python train.py --n_mels=64 --codebook_size=256 --rnn_residual=true --optimizer="muon" --muon_scale="match_rms_adamw"
Rows from block 2 of a small self-supervised audio encoder (BEST-RQ), named by matrix and row number. Each number is 200 + 40 x the weight over its row's rms, rounded and kept within 0 to 999. All counts start at 0. After the name is the row's rms in percent of the matrix's.
Before each channel's rows are labels from the 100 clips, of 14976, where the channel reaches its highest value: "strongest on" is what is common among them. Only what is clearly more common there than usual is listed. The data: notes from a synthesiser with random patches.
# conv: width-5 conv (model.blocks.2.conv.weight, 128x128x5, each kernel summed), inputs 0-127

strongest on: high-pass; square; pitch class: G#
conv.26,105,154,193,157,228,184,210,161,173,262,170,223,173,212,105,175,214,178,255,219,199,172,203,230,176,171,258,248,184,164,144,215,176,175,212,209,259,218,208,147,234,153,161,205,244,190,151,124,192,158,165,157,203,98,285,147,198,234,187,168,228,262,200,241,167,178,185,169,182,159,222,154,123,248,188,153,266,217,192,254,268,244,189,159,253,223,157,148,202,239,219,171,178,200,303,184,224,229,263,200,244,229,210,176,225,158,239,226,166,237,197,203,237,203,178,273,166,256,277,239,137,204,302,218,202,176,200,172,204

strongest on: inharmonic FM; harmonic FM
conv.23,098,205,176,143,214,180,172,213,145,211,203,184,280,201,244,207,204,268,195,227,241,221,191,187,236,198,198,248,186,189,170,140,141,185,151,241,202,179,212,134,127,239,244,193,262,170,239,151,186,169,173,269,156,162,168,228,144,223,205,243,111,197,181,160,248,208,166,253,233,178,193,249,301,249,234,200,216,135,200,167,171,215,197,260,146,249,209,148,176,137,254,187,236,279,149,169,163,228,202,196,194,189,234,101,271,228,230,189,198,202,226,191,192,199,142,168,150,217,294,114,135,176,183,181,180,159,178,207,215

strongest on: gate; pitch class: G; narrow pulse
conv.90,105,280,212,182,237,217,195,194,196,206,183,229,231,202,282,199,189,202,211,206,268,149,183,172,160,164,174,203,204,171,220,154,172,143,227,192,166,204,191,183,204,195,195,161,157,256,165,216,208,150,193,183,77,196,167,216,154,164,118,176,181,218,203,177,173,262,223,145,233,251,246,233,232,174,250,248,249,169,248,195,120,150,166,202,257,128,203,156,310,235,240,283,264,238,112,187,296,207,175,215,238,193,192,187,238,163,176,197,237,202,217,221,241,256,237,186,219,190,174,236,230,222,251,155,239,184,164,206,111

strongest on: inharmonic FM; harmonic FM
conv.58,107,168,226,216,230,150,213,233,209,191,212,151,214,200,210,123,214,154,167,229,222,170,171,206,213,239,178,211,218,214,164,200,202,165,222,215,189,209,161,179,151,198,172,187,276,198,220,150,149,177,155,159,172,126,228,262,215,99,176,206,176,143,220,223,187,201,256,188,216,157,221,248,183,219,217,217,248,153,189,196,248,175,241,223,210,130,155,228,131,151,230,175,227,172,147,339,180,220,256,189,195,212,231,85,215,244,177,271,216,281,232,173,167,106,291,238,217,127,136,177,161,213,236,226,192,231,197,203,207

strongest on: bass register; notch
conv.88,110,211,153,258,190,167,221,223,165,146,127,171,163,216,233,130,234,250,174,135,191,195,206,138,116,185,213,267,133,223,165,252,231,190,336,210,199,181,188,205,182,199,193,156,136,255,251,173,173,205,192,243,198,170,195,277,165,160,203,170,164,201,188,301,120,200,176,311,216,250,206,208,146,221,151,240,176,192,192,133,111,245,176,191,140,254,160,228,237,161,199,188,226,150,176,180,135,223,205,188,208,203,188,183,184,190,201,190,174,182,162,185,171,170,253,191,244,183,194,150,177,232,209,140,193,227,201,165,226

strongest on: pitch class: B; square; triangle
conv.31,106,246,265,244,240,194,254,151,213,213,170,201,160,196,220,225,239,123,188,248,179,185,242,214,197,252,240,151,143,197,189,235,161,338,218,208,202,191,225,183,253,238,238,147,254,191,164,257,161,181,186,225,194,236,161,224,173,183,306,197,233,206,225,273,260,136,165,148,173,193,260,206,262,234,150,283,241,196,232,126,231,211,207,225,263,236,227,172,220,229,168,178,230,233,249,165,253,243,214,190,192,204,187,150,191,145,199,220,206,147,272,241,213,222,260,187,252,285,192,176,216,154,252,229,179,199,194,217,220

strongest on: pitch class: A; harmonic FM
conv.34,100,209,139,176,236,250,301,169,205,157,221,201,209,213,245,191,171,234,211,274,219,218,174,120,208,150,159,237,248,154,192,141,149,198,175,226,200,189,194,221,216,188,240,185,228,144,176,173,176,179,188,180,156,141,174,163,126,187,270,165,166,219,179,204,144,210,175,146,185,162,159,232,187,213,151,188,178,149,222,270,139,197,241,137,217,150,238,167,205,228,204,279,209,199,278,277,133,189,252,192,208,255,163,297,267,223,153,183,114,248,149,211,228,186,203,142,188,112,182,221,173,182,192,181,208,238,229,238,171

strongest on: square; pitch class: B
conv.10,107,212,218,185,250,191,148,220,231,200,188,241,77,203,235,267,181,206,233,241,178,179,294,238,188,154,165,242,179,154,186,263,216,214,192,195,211,191,226,154,165,177,175,289,191,163,201,225,215,187,183,150,247,258,169,159,233,146,284,200,179,128,237,301,189,158,165,179,174,253,188,201,147,261,189,152,212,210,146,112,132,148,153,160,224,151,176,202,196,184,219,189,214,258,187,187,205,192,230,299,236,243,157,235,166,204,255,191,185,261,229,207,218,175,178,243,192,237,268,256,234,166,231,192,185,187,146,199,233

strongest on: gate; bass register
conv.46,099,252,205,156,250,243,233,236,173,188,196,168,196,225,182,237,243,166,190,204,228,148,232,205,298,155,188,204,199,258,175,202,234,187,173,205,202,194,212,181,237,183,151,165,168,238,202,251,142,171,184,190,156,229,211,132,194,269,237,219,206,283,135,205,239,170,146,224,259,194,192,213,189,203,245,225,198,188,285,252,281,221,290,208,193,172,180,178,167,207,177,319,166,228,240,189,133,157,236,113,188,228,215,205,238,177,154,160,179,262,225,231,192,207,291,171,182,205,234,186,223,189,170,158,205,177,281,115,288

strongest on: inharmonic FM; harmonic FM
conv.123,104,301,195,261,246,209,180,199,199,209,219,187,149,196,175,204,168,194,158,145,181,204,188,221,203,197,226,266,152,244,225,223,233,113,244,181,162,156,224,187,176,210,257,173,190,117,214,142,133,219,224,146,149,192,236,150,222,266,266,234,168,174,202,218,206,251,170,268,194,157,256,179,191,172,182,166,228,132,165,183,193,284,231,217,204,144,158,263,194,117,246,183,230,249,127,280,162,197,113,213,161,179,225,207,190,193,208,211,214,211,181,191,167,199,222,223,183,193,146,203,175,132,134,280,220,126,137,194,225

strongest on: bass register; gate
conv.67,108,161,252,270,144,242,260,218,130,180,139,118,192,197,154,222,150,132,152,147,127,182,184,216,197,189,211,201,188,180,228,188,252,202,219,140,227,186,224,236,242,280,242,265,135,220,227,185,229,206,191,150,183,204,157,255,169,175,128,168,224,190,213,256,195,235,171,175,217,123,206,214,195,219,296,268,164,173,184,174,187,273,161,172,205,156,197,187,213,257,232,161,209,221,229,182,258,207,255,241,241,150,180,199,209,124,164,198,141,203,207,193,205,206,208,277,183,190,215,121,137,248,143,165,222,249,170,149,231

strongest on: pitch class: A
conv.76,104,185,185,246,263,167,190,196,182,233,214,163,167,267,162,201,164,148,260,262,173,173,185,139,221,139,164,245,151,146,202,186,168,294,197,276,196,205,197,219,223,164,110,211,196,186,209,237,170,161,305,274,194,243,180,181,181,224,178,188,208,173,231,163,152,209,148,169,212,147,227,173,180,189,174,206,225,119,176,212,199,216,261,246,219,212,158,222,179,246,179,266,237,266,142,216,168,201,140,167,215,216,217,250,176,146,218,251,142,211,184,177,269,316,165,245,233,255,231,278,244,224,236,191,211,203,218,198,165

strongest on: inharmonic FM
conv.1,103,248,260,258,190,198,183,221,127,192,277,192,253,182,216,218,142,197,184,235,107,204,243,275,168,268,192,245,188,168,215,172,175,185,125,134,146,165,167,188,142,177,154,160,230,192,222,159,224,219,179,186,207,184,152,259,182,172,197,296,215,190,166,177,232,269,216,139,201,238,192,194,257,270,157,210,160,221,148,161,285,131,209,226,115,195,199,164,213,174,281,185,159,229,175,214,192,241,206,157,195,177,245,177,138,177,209,232,190,223,275,156,221,160,229,194,219,213,249,196,249,268,130,178,239,162,205,207,213

strongest on: pitch class: B
conv.107,108,221,115,131,178,218,226,183,231,141,169,169,219,219,183,215,297,177,222,189,199,173,232,186,177,194,183,108,152,204,252,207,196,153,252,224,177,170,207,112,194,223,148,273,108,210,190,187,172,158,183,271,217,187,200,223,226,89,174,246,181,229,201,230,142,218,116,136,177,127,194,238,198,149,262,163,189,268,156,227,176,192,245,147,119,199,212,196,216,205,217,220,237,162,236,265,180,165,128,178,194,188,186,196,235,203,194,208,220,231,226,80,159,189,221,188,198,143,239,205,209,224,236,209,192,234,225,228,229

strongest on: gate; pitch class: G#
conv.29,099,258,230,272,237,197,146,217,195,136,205,230,165,183,207,224,259,131,251,159,154,198,214,185,119,197,203,205,209,139,123,214,174,128,230,205,258,168,215,294,219,216,227,155,230,186,259,166,142,234,243,190,236,206,161,238,299,257,188,246,183,285,245,191,230,186,165,195,269,213,226,225,214,176,247,216,212,247,237,238,243,220,169,197,178,258,247,138,229,231,207,133,278,170,227,164,247,226,135,259,223,261,174,159,159,149,167,202,241,129,212,198,230,233,184,235,181,222,153,234,225,212,171,198,242,198,190,173,178

strongest on: high-pass; oscillator: harmonic FM
conv.3,086,192,157,141,294,115,141,203,145,181,243,191,198,101,161,191,218,139,164,143,221,179,177,196,198,168,192,176,176,209,221,198,233,238,201,142,252,214,141,208,180,239,176,146,219,182,184,172,136,129,142,118,255,220,226,159,226,130,175,177,233,256,180,186,107,174,184,201,160,267,207,203,139,162,208,141,180,228,200,218,155,158,196,209,124,209,211,209,173,199,202,186,185,190,278,203,179,242,154,180,195,195,201,205,296,211,190,182,229,186,96,192,189,203,231,167,214,244,189,156,220,144,207,210,226,216,206,86,183

strongest on: square; triangle; pitch class: A; pitch class: G#
conv.59,110,224,198,160,212,173,201,194,273,213,152,190,257,215,215,265,205,131,163,147,246,235,224,177,202,232,206,210,315,235,209,163,120,195,246,191,247,119,206,186,190,147,209,190,247,210,191,218,164,159,217,239,204,154,254,124,187,139,164,199,245,161,193,263,154,135,151,230,163,195,251,153,161,192,194,236,168,175,213,146,194,195,154,177,187,254,229,154,188,229,191,255,176,207,143,250,162,318,229,234,154,188,195,189,170,229,186,204,159,276,183,168,107,177,210,245,140,173,201,260,195,163,271,143,216,212,202,211,168

strongest on: gate; square
conv.84,099,180,84,222,162,191,189,146,171,220,279,261,208,171,218,226,197,147,161,165,190,211,209,183,176,217,217,129,264,198,178,221,223,182,247,112,195,185,180,256,185,238,283,252,121,139,199,162,148,175,178,165,167,209,191,205,166,153,168,164,173,250,186,140,204,112,141,160,135,216,200,265,167,219,141,187,202,178,165,178,234,203,195,198,240,196,200,211,199,248,179,181,225,177,191,209,168,219,238,131,178,233,206,221,94,190,136,179,191,124,158,214,190,217,189,163,209,149,111,217,267,197,220,230,169,261,222,123,183

strongest on: high-pass; pitch class: G#; pitch class: D#
conv.37,095,182,137,183,167,236,237,230,190,244,248,212,223,192,197,197,208,212,223,177,223,229,215,223,257,159,170,221,206,175,228,202,188,227,179,95,210,201,150,137,188,307,165,201,299,192,219,264,164,203,171,182,203,205,200,149,172,196,218,229,268,263,134,171,211,253,205,175,189,161,287,197,171,223,195,192,211,221,205,169,296,110,172,141,180,253,270,174,194,222,201,261,156,278,275,239,191,193,191,188,217,202,121,190,238,155,175,242,237,181,194,191,248,198,169,217,204,234,196,182,132,203,295,207,273,169,193,118,224

strongest on: square; pitch class: A; harmonic FM
conv.56,105,215,276,183,118,164,228,239,144,224,181,157,170,252,190,221,194,145,236,119,219,223,234,140,187,192,220,220,223,249,189,132,228,230,277,176,209,284,219,237,231,188,201,208,244,201,175,237,208,221,215,139,191,254,149,205,219,203,177,170,219,171,200,224,215,284,175,206,210,176,196,202,189,174,175,228,256,194,235,217,276,222,191,181,136,226,281,228,176,222,231,166,213,231,280,173,162,165,154,259,235,224,135,210,139,218,374,241,203,194,181,216,245,260,225,257,203,161,232,190,201,171,174,260,213,201,181,152,223

strongest on: inharmonic FM; oscillator: harmonic FM; pitch class: F#
conv.85,094,132,135,253,174,173,204,225,224,182,186,161,170,189,295,114,203,255,144,194,242,246,104,198,213,183,148,154,177,177,342,196,194,216,189,185,167,182,144,151,216,166,232,156,196,168,212,150,204,167,169,201,206,137,196,259,145,180,271,202,177,168,244,220,275,199,182,229,147,218,182,214,198,211,254,182,198,164,151,198,181,185,220,141,155,150,157,186,260,244,209,269,207,204,148,174,249,203,253,158,214,207,226,215,218,150,181,253,249,206,273,181,248,168,175,237,213,217,201,125,267,180,192,225,209,143,177,242,172

strongest on: square; inharmonic FM; pitch class: E
conv.93,099,207,200,125,218,198,244,232,244,190,245,178,187,207,234,204,279,183,191,180,224,149,214,202,206,259,226,150,192,132,145,264,223,192,184,129,233,187,225,198,187,279,195,212,289,170,207,224,216,207,204,241,269,234,198,256,160,162,169,248,264,199,205,181,166,148,299,154,310,233,184,187,216,221,92,220,245,262,163,218,239,206,242,281,181,203,222,191,265,240,204,213,174,230,180,233,185,154,218,263,173,222,203,194,224,237,168,184,271,197,228,218,250,241,204,153,249,261,265,162,221,164,220,164,230,258,191,189,250

strongest on: gate; drive
conv.68,095,222,181,232,117,211,184,210,287,206,202,236,220,234,174,245,218,272,357,173,212,232,191,239,209,193,196,253,173,214,125,218,157,203,175,172,244,179,184,147,185,147,202,171,164,217,188,223,246,181,244,156,147,195,182,220,263,241,181,154,193,212,194,126,222,105,217,161,197,260,196,248,273,264,186,222,189,229,268,236,258,215,208,156,210,207,205,194,175,202,238,243,241,225,199,215,215,253,298,179,165,179,177,216,129,206,153,197,205,202,140,263,200,253,172,217,213,168,133,196,197,173,263,163,212,172,184,207,282